python train.py --tokenizer="char" --mlp_ratio=4 --bias="all" --beta2=0.95 --max_precond_dim=1536 --adamw_lr_other_params=0.0014 --max_grad_norm=1.0 --batch_size=64
Rows from block 6, named by matrix and row number. Rows with one number belong to one attention dimension. Each number is 500 + 40 x the weight over its row's rms, rounded and kept within 0 to 999. All counts start at 0. Numbers have three digits each.
# q: attention query, key and value (stacked) (model.blocks.6.attn.qkv.weight, 576x192, the q third), inputs 96-191
# k: attention query, key and value (stacked) (model.blocks.6.attn.qkv.weight, 576x192, the k third), inputs 96-191
q.107:422563521605491481480573484537475529492453497482550520487585457515524519529533545526522574482553510469460501518446470518603536558564451552498450398475532483449432482465512533527455528438434448460451502491483481555549499501445511549485528522549435506441510561537445474480501550529425487530
k.107:466524472577452526530606501583473478505506526480532482473529467441475526568467521489468427536538513410482533546507484459457468504477492441501443469507501571397495526513536436469429486512511475567472495484444532488523508559470442547439643487492483525529474499481551512551520531539538525440
q.108:541488510473476502631501516462487470471503513550475521437487508415414504474448523483456556489460487489524547542492444533503417511471466526521566494555517482500495460522486497430471466496459460494499505546455493440448478475550517562566493502527508492517538539505540517470488540491521568484
k.108:423494454481491524567523476456465552512439532527530471427529480466450561463480483395542450452482491526487482554486463486444509528476476529452502519519554514511520475487448489547454476530439537478572512495533462452487501505484468547489442547544506443547518525602448494430550496466458498565
q.109:469517475521473551447450466423479538529523507513537473516546553531484506409431431467462512513412540573548448499459487541486535602500447542490507516478541455492531507479509521493529501527485482640507548511534530594464471489573460544506591514422503415582499433452468555494508455506488433475
k.109:529456465458514558511525478473451541479467500488495589464477513519470507493509480470501537526522486430562447497501514491471489415498485467553433514522470490488521564508532381533582552418465473502443452477501558480453465591476532427523461531502539510554579517524511477536493492491475507493
q.110:525547476496465464501524470501513502553532468549488500436533474547540468508524484438506440507553494441451441428412558453447504548505477521510494496433547535517511432531522491546492542413547509570456527492511506487449540592513439521510484538549510506506461470563542499513516565474539559564
k.110:563455479500486550578472495573547410545548457475494605456539471490538506545483504525408508518518456500571499485494433504431445444454454459586534458557421520451487457487453536481601496511543442460481465488504486513450545490581496469489506459501541501504577523513565509507491484497517563484
q.111:490498518529560447414450518469502487467541543416581531485499523612525501576528497520427560488573521509447507474441456498522506507543503456463459433520557513486517500492468511494487493476523511462484512565451458540505535456425506564541490509477500541474538481499476439542490530506440453451
k.111:433463564512473467492494480518455501493545508433424555538456498557577523515485492513518482487506547548429594494432512492470502499510508505505470447493549452447496482502547495521465528506557506502559489506475482585576491536476453509467573515472442520499543395506549495504483556507480548558
q.112:501511547541481521478535491586562558587456512465504453532490477469521528489455489446508541469485448480481446442533471494440493449517402476449510490497567537483442494538497515485493474501538520576489519472473501510483514540563478530458558578458537526472509478484496550484410550453435556483
k.112:511493517530429427488500474472509572490450547424489547415534482466541516475521487530467497539460485550481444433465549580427473550549428499495526461525549452484444498518405493553542482524519548584495506516541563489532505546513512477512542525498538458487516533524457528526511497453473495514
q.113:484542489505518487470515531558503517468513510469532477532485437479465511525572475441534520458440526561472501514542504520549534494473486483529485459510481480514521397428482462594447433556553558521587468424489519488498563524510439469513448499446519479520494499504509389511527540511512482510
k.113:524467496551500534502476507470564481445434536471498462558499493516464456508491543502493524558443508506555605539523515517457510518456506481482540410466502513481509472452498568457486492514512426448478513449594537481499468532533483436472500550545478507559558496473448555539507498480494444477
q.114:490448483468474508500568478490487476538512521530471505431428527524461548520426539584455466523521560430547461464475485502491514488444553477530466517438516486547514512527539404477460604488425423459418480523533506470501516521463483488532522494575558551570499491517541526535506535452457490456
k.114:504527533453488452492504513495436420522544447579557511432596512534470520467425464531556555521437490494500534531498481529516553561517531492475491514504466536492541519495520554513463475478470517506530558526424578545453548421487475587492486488497471523521488455544560580533458503498474537492
q.115:518427483531476475463487492481540462423457492542484586529441518561535471450532498493473543495448573471537507532529397485556513502521480561502513490475543472501507534529432507452509489464582522503437470525492553566519496470536560464514463557521569559442519496488455504523445464522565502429
k.115:457537521480440505520499488439518499486556492476404511497522498509498459458534454506494494547533524472421475514501588442486490511519502464511475508506500525540441483576514448487432501397493520535520439451473401471540513559531480489504457448523540465469398463569475445454432488448479518538
q.116:477517531527534512499563478537488488571514543511486489466459487512457451522509597524462478538551520453481489471516516461419453478433475527452556489514460464496522448451505552488496519528448444470526521470518533544480453484514486506506527505402510452541469518545516544486552540561541490476
k.116:485458501469534494489485482516625491473496465499486463413550529474495557510487552530538400522545499499559512464533532457485446470437517532524569580499532505491491451516492483482442499510481527482474476526551502472533475497378445469487483515470485458495574573479568441543434563521498490515
q.117:468488442541537504486510525514509559546540456530509467485499530523483484512495513560458481537600496478498478428506507402447453543553524492549497481490472518459432543502480556496517461492537521511459581511529455468432468525480454582518493524534583486494497544404521534462517541482505541559
k.117:493454498548527530512545489512513413534590470511475582409483496467508498536481530491460491429481493467520496547516530512582534528509505438560519514545519391564497502510468433517481569534538475476515424479494507512579453429460502526432535493462527439450469481555587509517545438558512504493
q.118:532425491538454553479511492534526562494465492495521547537475487561484494424473512561434466454516462494578456537544486384454497461522549470539510435567602432505507513483452545497457538464506462448504440464504467521512495494527480496513531512512527443439533555490526503415461455476456514548
k.118:526494457531404452428485446549464566557553450577490493528525502559498483469462537529483466529457565445503517536532463459630504542495471516528453516477533469544550435513484516535389474471488491535497509517470543519457510520530516493506447488505503521428576459532530493523471544503479438546
q.119:420568514534429410496462429491493516520505578468552515481543461534501529564445443522512567505491504476445424485506509522469573467545526466471438561486472503496472449512527534462515496475506476437474534490546523536520475528449477549447541505476492426510533485560463503551536511491431464574
k.119:497538493589458429575487467517516510539518471441479504452542560530462477559466571557435502517538526438493430507413519559488485459485453392547417580490481545507541507530507544537580472477476492426503557524488477488507537441417526533535546466479436572504508526464502509537541548495489513525
q.120:439547508550517479460530486485468504488526527529496547493460521604529547496485501555520531435502573568473515449494526464514503551477521526489537435520513506538525595482483518522482545552489452443499510458463475507568555486469449563466489512585546555509557599519529516495494481611487437564
k.120:423577473509444525428561546563526509543530496472501482483563491522551423504512530484540509515461459517572504536526474469546513532542491478569443481555503499466486440524579508531422495549484487506487444546441504467584458505490421560465547514478498496528578429530515498576470460492448596484
q.121:492536527569538456487471484530478540569516567482522589474495460523515464472555399442470438477507463454479480560544472463502539546459373467510576491503499560512397517580477524541465494494441451468518557461548502487462445487578520489528508511496446449508553411583466536502503537442532483500
k.121:539493554539446476443524468491514465494400456481507505495486565502564433508496487511467483466514508426500437509547458500523542500469526528503484541495527536509466477549482501468531533419526366468473523486635450498501486527513435455558556486449484443477551587517497513505453591414480442566
q.122:517492532486434466493470551488449526485457525479435509572600498513519528489511486453493545500471479564499597497543604485477429437505496484484548501458558502492589473537525481479453448568450550460524495477457511536492522437497517534549534499489538499526513496464432506479502524500579543502
k.122:529477574509513525472479508451522527454587551457481455542572501557520542468520491482476456462532535557458424443538506462518500444497482479519478505507493452468428532511486519520525480445463526481484500463521492554512473530531495520503453537465467446434534465521403466497559470481458422502
q.123:525434513524472480489491494493508464458463422475456508490460477494449477493507553460562510506452524493512479472473597516492539534493584508575471461452527498507573533545459478549494518465555498441436504533511507480507565456489433568417457498523455510519514510479471509501495496479546506552
k.123:491455511508486573534547534511462535570511468444475486553490489562459475433491412566490419521512490493490526466502551525563536536432500477533477464542415503497499578438453506515530449511414522505510504454454490498473541483480555458445498514443450507507488467534532543493450512464555512523
q.124:449524403452553443471467419515501495419501563416519435488514529509495517541505467519481519543453511498463475492525553475425527519374532478522505493527489527497526441470476534510518484509518496448586505479466575526507419535551377475454541500454596447563531454493520437464512481463489557507
k.124:514538483490560512459458460453504489450477461459415548452516554517557505523508530553519526453487539471540480511437512510547573471376525503509552522462474514529504521467565508534541531488496475439515500547564513502520420512584507438474550484483514536502486521417533429519471423450455487537
q.125:510510482477502468445499446500547488490463471500593463527455457511501428528463502578487460486472475418553524460425482504422531498514447480480477564540576412509539444535498584426549484571509515496511490593414532465450448508443513503462469518478543505511530443493465502478509499568543525529
k.125:484445469508440575536471508547497506466487526478434548493488483533492515510540388498431404448570513526529534451555556450586484484493551536502531487535541510560560527503496449547483494445478499431500499481514504488488521442465466455477498466530497554453461521560450529480443481574514456509
q.126:493460515522451534501602490538466476472475435402546486511518509536500498474485546533497515501448425481534461439504492507486520503489606487510398538474530533480505546417481498533525534427539522480435484495536562526546519500478438464456577439495490447485535485493493530476491511544610543513
k.126:498461529568544576499494531529549461508508450389530446516578511545478454440491504555477461454427530510554458497509491555491484452531506492549543541421466468443474510395444497478526487516532593567442423521454502505516463528524524568504539456507513474489535455491508520523457502560516490450
q.127:607559537540533504522483566490474485522466497516494451538498546532460439480560445444531552528489452535493526481536475425524473508516492559486533485537464470462488498515460569578528471487464457479471563463553540506411514476479555520548500575539433513527525481494456564453483537464469493573
k.127:535498435515564516540511540483475562536507496470523435477402518439508481487516464448519494490543533469527471563513462509555494566487509522493433471516422451468531443481425437498487477533433467469460419491531475473514472559513503528526477471473462514490507525537520532465519513497552476407
q.128:456408529465470490422547535567556550476581502539537531531499497533529519544499544551423504503534488459572505467555543501485542481514520467554482548471561464496549465510511500513448514518508525476482526558449513488571499549491473467456479475411568544492479548599460525518514446526448445484
k.128:502491469446508451448502501503521526418497517511496479550548463468460466453566555521579463462544515525454555594520492409554540496505563493453568517433539375471560503563512520400474484474488503504420481465451478446490540418470525428528433493514463503480445579476508511499459505560496423549
q.129:497527496521534504522483508431489536434530455527427537411478486452496522476504490426444452477551422568549549527491509538534525486494511467478512513589404491477519440518456586520594495597505497541491529498561459414481463487532548513473531465547511395536513523524470477491520499473439458471
k.129:521613543511478458465451456523519522533486517561506527454554489410514494554499511508517494443558510481488448512493542500465416511541491476501497520522491460558546459530450511522464569509519541503537443453453556454547460463472502575421511536501568376506484483483515521558490553478455509472
q.130:507538544622489489470545471552531525522539395480569505533557417540523525513500515510445405562529515467501475536600435489511516488572505480527459511522471498521448441526500460466472466468536544529479529500559543545406505537529563514537534535466504485483495526502583582575483530521500492477
k.130:474509568503552538572505589498472479510476524464432440446483412493439534559529506457532601448461526540506567507484503504491547424483482518432500460516459516520519522459453475476483493475441459468510470469504444527522477442463492461420479482522482550439522471616530556449453477499518511577
q.131:540472523491558536529489488576487485511518531488575504456478518537490437558529503482482582506583470472549506542491486480483479482490530515541498491526520499505477549481483529456471532507442457471422501522561492457515491479581464495490541462475535466467525442563479474488485519466534499450
k.131:518511520509377508447464488504439463425503545581460530530526517491512501493547459450398460545518490507419458458488465590511486522482405455472530470422510547485507402525486511456558514517533517536505524490484540525477474476504505540549516477479481506482532563572487510533486564526483461510
q.132:447478454470515461555472494547507558467478509453528474581530436465502467510461471554538481462482563519458503449528472487517507523508512473526467520462488598497491489530546539505519442484531574500457555531484562447457545550487517524504506531565464601500515421390446493512527409504543560519
k.132:467469480458540554444498512493550461561527514530512484490505529575486473405456473553478581465488514522593461500451476436491493466523490533560472494530443551525545541435423507477461464506486515461547468483456467486394514532484441504550537455478483507483552470439455526496487436558529515493
q.133:495509495540503544526460521470557543477480534502564475471547474442482467541448453509530516415498478504516446459486451518464430451590398558516511522493544525450516494496470523565555425470595495532462486476507440556525515528488552534423515514550509478523503538429431502479474477443468474508
k.133:472486490539578525505466480509456554500510505496507444497543464523452488454469551529509439510505412538565500453500428553535450525472486504448517589612572464509516480523521508516588450513418534532488479538474495503405515419509473521506505460546380437496536484469540480496591464474510571509
q.134:522527515552496472518556529498474540457515495494495558434541484462508466514570500481486536559545482511483496545499548463490494537501541491532459486490441488503489509529575479477450457390493502509497522495463559463499497521516481449485602482443532504439504475495521464451459514406474508462
k.134:473479540483542422499561481514525503504529523474487508491497465495545482508545481506472553520604522526512454518488566535468552472452507483550560463537434530498473430522495489470533512453457510504500548459537422526477453499512520530500519496476504475524494562470464494491438498487496485515
q.135:478548482574416543474542461471488520529514451483481540516510539476482422490458487573437459514467485511590472499450480518516514494502569460552511460495492455502487464486517557395476471474472466547461380488503453434473485524446500508512571517568516512446548481513503494532383531550402537498
k.135:428487525496469488513475500465517489495485541488513510442468559483474476570469473508520484529483513518507453420496515475465510458451490432516461483497466478513522441522611454471513552504484463506537434512509457533528426590491502527455540484528487529513475438486524488511475431570444544495
q.136:455499519485508412573475450562489505463521585519468449533447510486485514568469613563513473483532440511548525502517515485532483478540527488465440499529544453535567524478543502471482540484477490439461457563432544436571520506427423401491476477500503511478449518533466446477579457503524524506
k.136:538533467466468459480458397544466482425515482566492483493538522595491567514520503568457506566522523394465394522539536495531519554535462503478527570476528453501549489544487513452525546493494456491436490494537488475514468489507489513611520470463484493481545513542516509519444410559457416564
q.137:529475497503550518496459513501491459526494539517499478549465500487459511547541488541497551618504483542525531528426443439490599496477546497450509448550491480477472561455437499467482508507439453455556525519537523477484516489580502457514477554448536462504491426435504482502477519543507548477
k.137:483504539463452495489536503450492438476463439588501472527509574565550509487485534527528476599526523457445553463560456523533478496493459475480491420459456567512436525479474470550495501506517481517531494457506564543539544488567514522537468504565463523560497538462474519521508596546473472494
q.138:517497599522530524529433492443466540470497484538456453545521570474430494577477449479487452478541530532560516522516555518478509473546436544478491507530450482511496495454451496492532494557501471538484494485502496504466421548490548525518530449480446428524528469483422525500486573483404440490
k.138:426489458483474513542438457438507549525492545525531544489498526499447514511540581515494405550476571559570549436472507481490544489554495462440536512554541482516518495508500429530508511532469537564510454541536467449563457482543463456377519501464491468497544479593478488507435500456487512475
q.139:513493474556496463516537469572472483527480504528538452408448495411537590590482566434499560520555497503477499516505439479473507481524522554470513431557480512529528486511440515535494450472539499525491454505471505472468525493442510502470489505487477537432514541496593468507543508487557498506
k.139:510536598511516515491562535522479415525502483514543490466509432537520519508574460458457572488544452521486518471557447550512483509483584548546463592508492483423466485506508510516496477530499495571425526543574480507470532442461530552538525497521483488468481462493572495452426513477492530519
q.140:515523554554467533483517509526522493508521525505476556554515483496462422470512477486516499443498480470547495560553497406612510509461459534478509511548486489508486638478460508570475525527560471483508542427520467513541474481488536462452475497598462570551541509543521489480474486507522415516
k.140:507450572545484493496409482542503512606511467433570443560500451510519508459572488489493493514529469432518471482545529570484498419474513508516482455517466511573478409498420465560545511461504519487503457496493536414511473458504503486504418465507465510498510467530466537478474545514500574478
q.141:513528473476556532493543595455576484423524507536583463484512386422486496529510486460568497505466474463470508540510575512453503507521518515442518468505473557484563487499469479566437411515482568511509532467505455509484610541491473461484449484483447517483478517509517493472536468509517459454
k.141:484589525491543470512541536567540493507525548488510507496545399502522458450491521491491530442492513505547502494560427479496443449493489575595515494578517505506537489445538532503529453521517624514416472484439472558529540466463473479535451547549519548529512556509489521525561528550508513492
q.142:410459501446497471493509526539484518440531457442525438452514471488496520462484447495511473437551478403478471474461483478468478499501535508531512484494464509481457519513437441477519456490537574380512489526510493532522558478485491431480477430485495551452433491538417509517556454459579444446
k.142:510537509545514497404502538424485575475528482523417422486510481439510462525535521510501514491494518510498505554576513510516484514545492549551557520526546544491567500459429472494437516508488536523456458450452485476456521495450546502577489435554550519499593501476468506494534510507493461497
q.143:509459441509488460570464510492501490476501543496457509424527462450467555596525490480509579587589499489531466515573561447525467460470500434441523573521522451471500500509535532524490528519506477459533474581460423493522460501489504474439454493544548516496472544503493434505531428491495527530
k.143:517554445478468452469513481507516508443535523537526475570516471543537547465560517530533454524501430466398532474549532494504530578519492491494505524447472498529492460513500513497484463548501550534487576463510463400470553479519484496519468516508478547566470505504507510450528522513484500538
q.144:516466514544487385513519438525498498480458541504443578495451510508553520529582540517515414503485528455512481451507560458591512478426491480450536587461518465537502491574501480505450562475489384470475475545548514462578477498535518483484480429467476549414462540468524492525412494502467438451
k.144:506504470431482461407490601461564436479494453506482534591570508505517508534542528500521573523479474508477528482520499493538509460484505441479401525460440530470485463496549459508519473434441545497575525460497509502506482514490516503522453586461533604494518530468513484461482466486586572534
q.145:501568541478569471505388492464571548492487503572466518573458508468531471467552556522496522521495468467457505480457508462469474465520465472431527513508514483431557443479463493565442512471478521531489508478438498465520491452566493499530484525587501448516522488486455501503465506460532476464
k.145:570438506504517501521497442546451493469520481467511548508459500516516553541537544488530493542553466510494547477508450496499428459501499494501486443532463478537505490511551519539505474566498546536508494531404526438529578474550530558558433569520436452477470482501538502535510524533464465550
q.146:415551520538525476468559455464480534431479506529458470508493599445463486626486493499480569536537490563481499558517519531508559512505577506506494451514519489501538505461452486599467554461479416490566505483510496511529551468493515548524545491531400464520511570452445444530521439512440475556
k.146:441587443422506476560443481490484482474452537507527446428580524555574473510446523492501554510471524462499435546505572539495459520486493445457496522475502468555527492517558518533478550547554500544451455507482433395497448510447484570515550483528451452484478482527492464484483470429473473553
q.147:570449490531474478528547513527471445515415486467501494485472497454534524444495524487538494483404437517498497449493505587529469414524520504422511537498488464484439563500469475536491492504532525541570496537500506464544501506538457468539453510504580532510431476486531454433507516464495552476
k.147:600442546518530515487531539527474500510547538505527437602484493488501440524543527529523515477439512514510544531437473460546471529442469509520446544489566480495488504550514490532524480538511517508477508536506520517483557559514459480532512487483451523498543571413559465486577539453536466462
q.148:468483506556512469533481428489445487497529482543517567455488571561567534535480487478427500492550516500522463522500433509574463541461445474538560579513490447543489506595547459497549555490500457477499462576506489443478498510526558548515520477508425527459566450509534471460533441463442532495
k.148:533495515516437462506460505405521528490492437536455503513465521539517505491463516471402472529533502484537430507475510506514486557533457498465469534493506489518423457466461481437402428482415497489602507517489465467501467499526496535501532512506468453395503463515488547495491489521458494494
q.149:485566540536487515612530520510484557541481423493523517511460482493489447449482461474500484511512429462480504518485544520413487451516635535519433504518520541492471508463524579501421561466565530459507504494497499496538487460508506479450487503548575543485424458534533479494530569450523542482
k.149:474502564498425456465509609533494527424523493553512517455532456512559508553522447457483547485545509491394438459494526491552524532479491536534501488445568513550525459597595463589493564536459515437483516521500483469487538512486508522475480474472561447482529567521496528481497479527503477540
q.150:493476518472411449509438587466482490525552500511538502488469515436466532553470500521416568462522556493552475491474501498566457499512499541523462586540586501488494478488490504563531438452461511492485499491507522550519597485470501505495484457510517478436536462483451476432485479521505521455
k.150:490500495417492486567471509442427497570605475575541523531502491470524502492504487407504484561456462488507506495489456546459497558511482551511537532430514448587451470478496470500492495519461505528459480430528529528432511566521505465559461470497433469485549476475508491549525510552553468521
q.151:460553451480572464555502483519504477463444476360488430536526443550520447493472469532558529460515539507489416575482496514550533567476483473443502546471492492490476501536522544517497408481444534499511518500485508487459536463513441496514528469518442466489476488487535438448464537442501567534
k.151:481500507541508471463551494551469508565482506515495443507501487598421530479467491513497507529518499511497480436450450494473549561442452488567445507623488507443509469468416497516506471483472466494518511557396549557411476488419470498507537451463511488419610458474482549546492494590494551504
q.152:525481505481516473480528525559532507547439459419492461527457520477548458434558513568528491611418481478520593521466483475489518525469538559551546472499449512501443490533520530464468471482487511539450491433479528509503504473578462461556492501473448513435494517417560553462498500485590536427
k.152:472460522500511532530541504512521487454487454470484455553515496493469487600508538511499559481539526545511539549549495478493590440412544528615459516532475556457555502438548529468482504514505508550522521463458507499503498508521515509519529561525532486419486504451526433508500546541488572500
q.153:516456582530493485499500482509400494555553410472471520470524555534439551465473501518507494554508529496534458555451419456496491448513517462487475515531416492484444564507518419527487561469521468450566508520530452515519455507526495542491513451504555480453473541527543492455450542444436510474
k.153:449518474556480516458501483395439543511509532507453491492537510517575516565551497439491486468466467540521508536440548480570562524454423469440522514480557494496436469443553443510496495564521531491572532493464499475573435531526530506447546508478549473448549503527484502454467513511510520501
q.154:465440454461500504549484492524492543555449470516427442502497461491578524559517452458509480571465549501505551494451504533497540483499481548520518487471497526499533482469444525485500453562471496543525554513507432514475491535528567512472555529551510519497469425443533496528491509524465484442
k.154:489619447535473484507523523488498418522507462553467517476515493479462500439461465512565446516473508498458581437528529447484517484546526526478438485537469600544499490505496463480521498489478544511517543479497495534530622520507430522498495499496451464468492485514538452431469541466500573502
q.155:512511529508514518480421437447517475384456480504436496531539501552504508472523530540534506506430521561425505509471421541592543468542435477465534520451472506498494527502538451493571531489512472493513529583502601467435514498503563466559463560443476477492480489412465480499538507462520503555
k.155:506456534503478533440491469477435544535462437534471480511507619576418550497441543519498551470492522484513454465426494477525492517461510477508416534564463527442506530460445478507494517516515511511529531509448503491542477507598494576481529521508475497459521441527482493495478513395472476499
q.156:523501431559510529527524489480471450497527508582505444415543515555557566473584532474519492498562436540511558443497429479549514550525469528561496507611564451496464500491469491493480443535504494529500534459465547512487583459499506469550534498469560421508525549515528534480498534469496505461
k.156:526527570473513558545511523466482493526491474474492539497444507498515499564510501405570546552530567502472554511497492556532513492507452441448515522484516487481511459553456454491479504514471467534469531476491447502464455419570575498511477550533498456471524455435555548575446526525527560429
q.157:460505563487531561486485465497448575484558537489461527486509535523577510430460484438513456461433566462503406521460485474528544509481478534517526490482502524511464593535486463508499495438510525561483542494505478526512499508556471475454548488465465494435479428510482469501527525428472505445
k.157:502509453549485483525478520480474497482475470483548484493518475475423518504530410481437518477461462467520445472473454534522483549536519502479472512548526519479473497522416464459548428489464482491456489583477575515478463495504446531454463485504462490453511479526473525553511523500539525568
q.158:534480493472459423517521532540545472557482502529522496425481575434436547542487497563452549431501459467477472474551561530482499522516501505498534485503444506505466478533501474485502463498558496579559493462499451499468561555463447488540449403510550591525435576458529528532507539505480514502
k.158:461514570495533491471509462496503499451436606480508517486516456475502518474494465519488517496457501550527494550432537496571533502481518513539491563491564524519523488459554496455464611551496473452461519540485506542509432492479430401559568398460557486518445508489483502477543522477502512448
q.159:532479513498572423509547476545493457562542483389514441509526496482508438558454469464479608487465542525471496505533504527460534482461533482462417471456478517546506456486523490539520446462471515448476527458476538505512553502501427550575486454545476538479538523465484484467499561506562509545
k.159:476529456482495502518496523550506517488441548442513559538617550552551524507483430469459490468550492521541435462444452499489500493492518474559491551521514518501505520491502546480473533523485548473461493531500527527478416494404476477588537541530497483445521511489467451441524565454474443458
q.160:501567492497599391373534468496458594447438545501541529473467475535490471485484431366441459524568531466475471555520531496505484547443493561508456505530489504528473499521505485546551496520519496484449588566473584489531525423498562506447506492496519463518501484535541516545573482496528483507
k.160:468548521531412517491502475462475470572522569499499490604488512548468453500425566509559600480525563452483468516489498556485473482560426483500490446494528482520444454518536529456478528545501520532513477499529499514471485500497522596493532457461434569544516532495458516534473530563434457511
q.161:493450451568457463513572491475492481524474552466565476495509518492433438527436488553542481489483485469527542424443475440467549471502528538522468521536466517516517509452544589498496444519494480470536527581460503482513520488429430589520499486473473517415487510555513437485502500516501543556
k.161:513543519474480542538500448463589478528467546516461514484504574502573520506511494502483554457519466579483493569503516464451544562567540458487607545495554536527476545578564488512509569473462450482495565469525502518485444486508525435494478516481519457504500542415436420479553521461480497467
q.162:534464445454555461495512489505526503479465480549517471513486468477550556522516596549523463528525507472476536563502404511501490533508538538529510503514485453465478438465465489477467466497507494559548464471476494558521476501515497562528517512516434530510453466482511397532516456484477540506
k.162:465543476437491504489514523516451523513579483458453578505463539560446476440483524484434481474491552558492512530499542383413567457434548482530513478541525505441487510539488410518483465524507540440498519440513530537553508516494465465412530538460554514599562468444531547527525481463477473489
q.163:521468477517474499530460476530545556443509465430564472567549437491504493513565479472442539491480491492518468495528482540456506515437550488465429594408529521482469505484517498488421490493634530439476569484491472453478514539452494450484505523457447474474466536477478470423465522519537467533
k.163:515543444460489482546469544494521496521509545507503454550447497404491486582528465507573477582542422444525559492529501506427440490497420527489576468537493528433538450478520559546465493496518533540477476417457454458555430546479497534461487507474524582519580518518519514532478508494484537427
q.164:485526456511505519486504432464577421463431544463514488482434510504455457476489456517634482484545421435484444455540499405456490504502521534449511426525584465486496495497500465530587531456471520467553528513400464488465517525493445559537453475512567460567521450459468431498560482540453573561
k.164:547490581462442511452472529441484463558465495533519518522479527519553476492485535464487487555457494590557523571504549519486463509524493535484522537490575450525589470544470430555520509539486596470579490561446569510525504489479549478487419544504488440428440410485496466523542517554482470465
q.165:479505493521537486496473495492524564550490555436477549466528536563485489469448453534486554519441489528518479472548480524522485520514466532502477530440455520528505503511599514507539505535498499524520465549578422474525475432494461552508500535552486459440454499563503592480445503475461535519
k.165:519487475500483491428482493460502485493484592494520491480519514490488487520535469462445584488498484546440495530545518553429456493502509529466563504476532500496503484490472503509517480507554514568507520523432457406425502525527493572549428509476541476505464560481452532487474523513481563475
q.166:490458445470494494519544518473490548501480450487496377492502483475560473488580506538438492496536566472506442495491457452462514526466488477576466434527514482458424451471519495479486559437519515576452483489437492512520496557491505499528562533484497587458509472526521519466465517507481556495
k.166:536530453563529490528473533495393557511492490442464478533448485507505462523509477486502459573528499553496480464493474483506469453395491497528519465548480515502475501470456479491506529517406574420512441503558477418492404542462508440501483511622508495489571532420532499513519537514520507542
q.167:554501469519528555521517546594517525511542488478492501571426442506421418445455488532456504548460497522467512559440431492434460540539547480517565447497484486457505524462503528402523480506520542531492475490469386509452500461560454533467481451496567484444464502537551464486487493534522583457
k.167:531543496464472461509492517456563452516564504560518533454492536516567522505492540529421455489634479546537550518558472460522501491548505478548532516515550545503516458518544454465519513566584556538438540516486457459536559471494481497538503498542458463482499551489566438495566518579468502524
q.168:438447530487534511539436517460527501451536499507505575539478437516487509485478425539526429496527439478521492487439466448489474490503501559470512567510587523468548475580473458503567564489468525489511522518492465549500531474491553444494493448490514413553454472574514534564545495511498461490
k.168:486550495454472504533530468477396458529469525484536485502517485454464530470422526504465535524474585495502521507480501572525565574537496511449489459525379554445468501484494483464470445565548558514498518508428554490525517410537508568514603504499493373459433462552544471519463548534492559444
q.169:416520485465466502441548504464493487525543459497511525477471558496588556520452567446508457495518538462533480483431477457552493557504536499632533527488573490509465413518560505521491491435561548573521502416452524544502542561497499503517479552505505469538581468509560485485492559488472477557
k.169:503453516559455535500486474530400488439494485477449553503510561508449551510426420477491488456519511464477502435436451518471541511472509529508501504537526490457468553586468541509473459501460553460467534510534421485459508469525484499542441480508420519431543460533497506463443503455460466555
q.170:506490516582480516541482451445427514452528499455505518509506518456437452522478486431480503510481521453512567534509496597441467496544453425457510553448529574491470469478566491452411488458525480541572512472433510498499495509521447542502542499506509484473512420541504476507519549454522632475
k.170:549463484528444544544495515536507514473593481479517557521519531491518496465517501425473433485559485521538518543511505420427473542530465474490549525510504543549531513454562424511506542402524526510528434526507467383475537454550523546510459512490486561518524463578521400494448540504486523484
q.171:466457488479548513451480469536372529440539536512491517538564473548502526458472447573476518500443529511498493440461497501533560473486531470597484482489530467534559540494481459485459529431425546450483584537534521536571501530482415443466495448458466509497527530560479507476510458505597456476
k.171:455459479529485498523520496476559474432494510493580479508542498501507516548499595580552509529549470507486507557593541521491529528478512431453445483461447530434505561553458545495547534569472543548500535454525510469499576431471514563547560457488450498495550569489536472507475572495465490486
q.172:439558535495544426511535509461456443501612465539492444514470553476517516457579494489506446494529484523515516443414533447454493421535493564554525459574449553527496489512474477567478509440554467442438441460411504464521531500494422461504482486483577530542536476553470510476493584505550507499
k.172:484499593508508482528506523481517479496473442496473511478487535516513514530444483502557549494547557490493487504435483462599534553505455434544412525573561434417495555481490555495405485457467569446526435517487508515515551427471570527473505583526465528457502503501441463447510528585449449492
q.173:473484481478523507512471467529490508517502442515550554500527496486543575445490474470501520499487574523522452503546468538539454519528579529484457471449442444539476482517504457489566519514547460552515495535502447511493412564561523468551525446546573445551494525510501496471478399410531513459
k.173:499457511480474513474548472498531530479509418497517509449528457590485488481504535491446536507504505544523532544520585542511462495500512505503428552528476392501478519523520526479432467551575457540574487545498470492412481462465548583448448514479486485462467524520543564472483513452485528505
q.174:493552468520476510515493483493542503530468458547548569426440490478473416497516513515570455565499482428496547418486531514539481445578472471435479510555521511489551480480458449528493521494446520475546470507501425471481466494487497539477532469514477357491525498519536469434418510548460468459
k.174:532464490424508482551482543437518571486514422502503451528469567447450499505454549525551522508570531599558480582442494451518517495522574454486541487512480444590572517501504500557424513505506515527544560526499480452545507521514565505527528534480477427491426463471537473453492468450549539456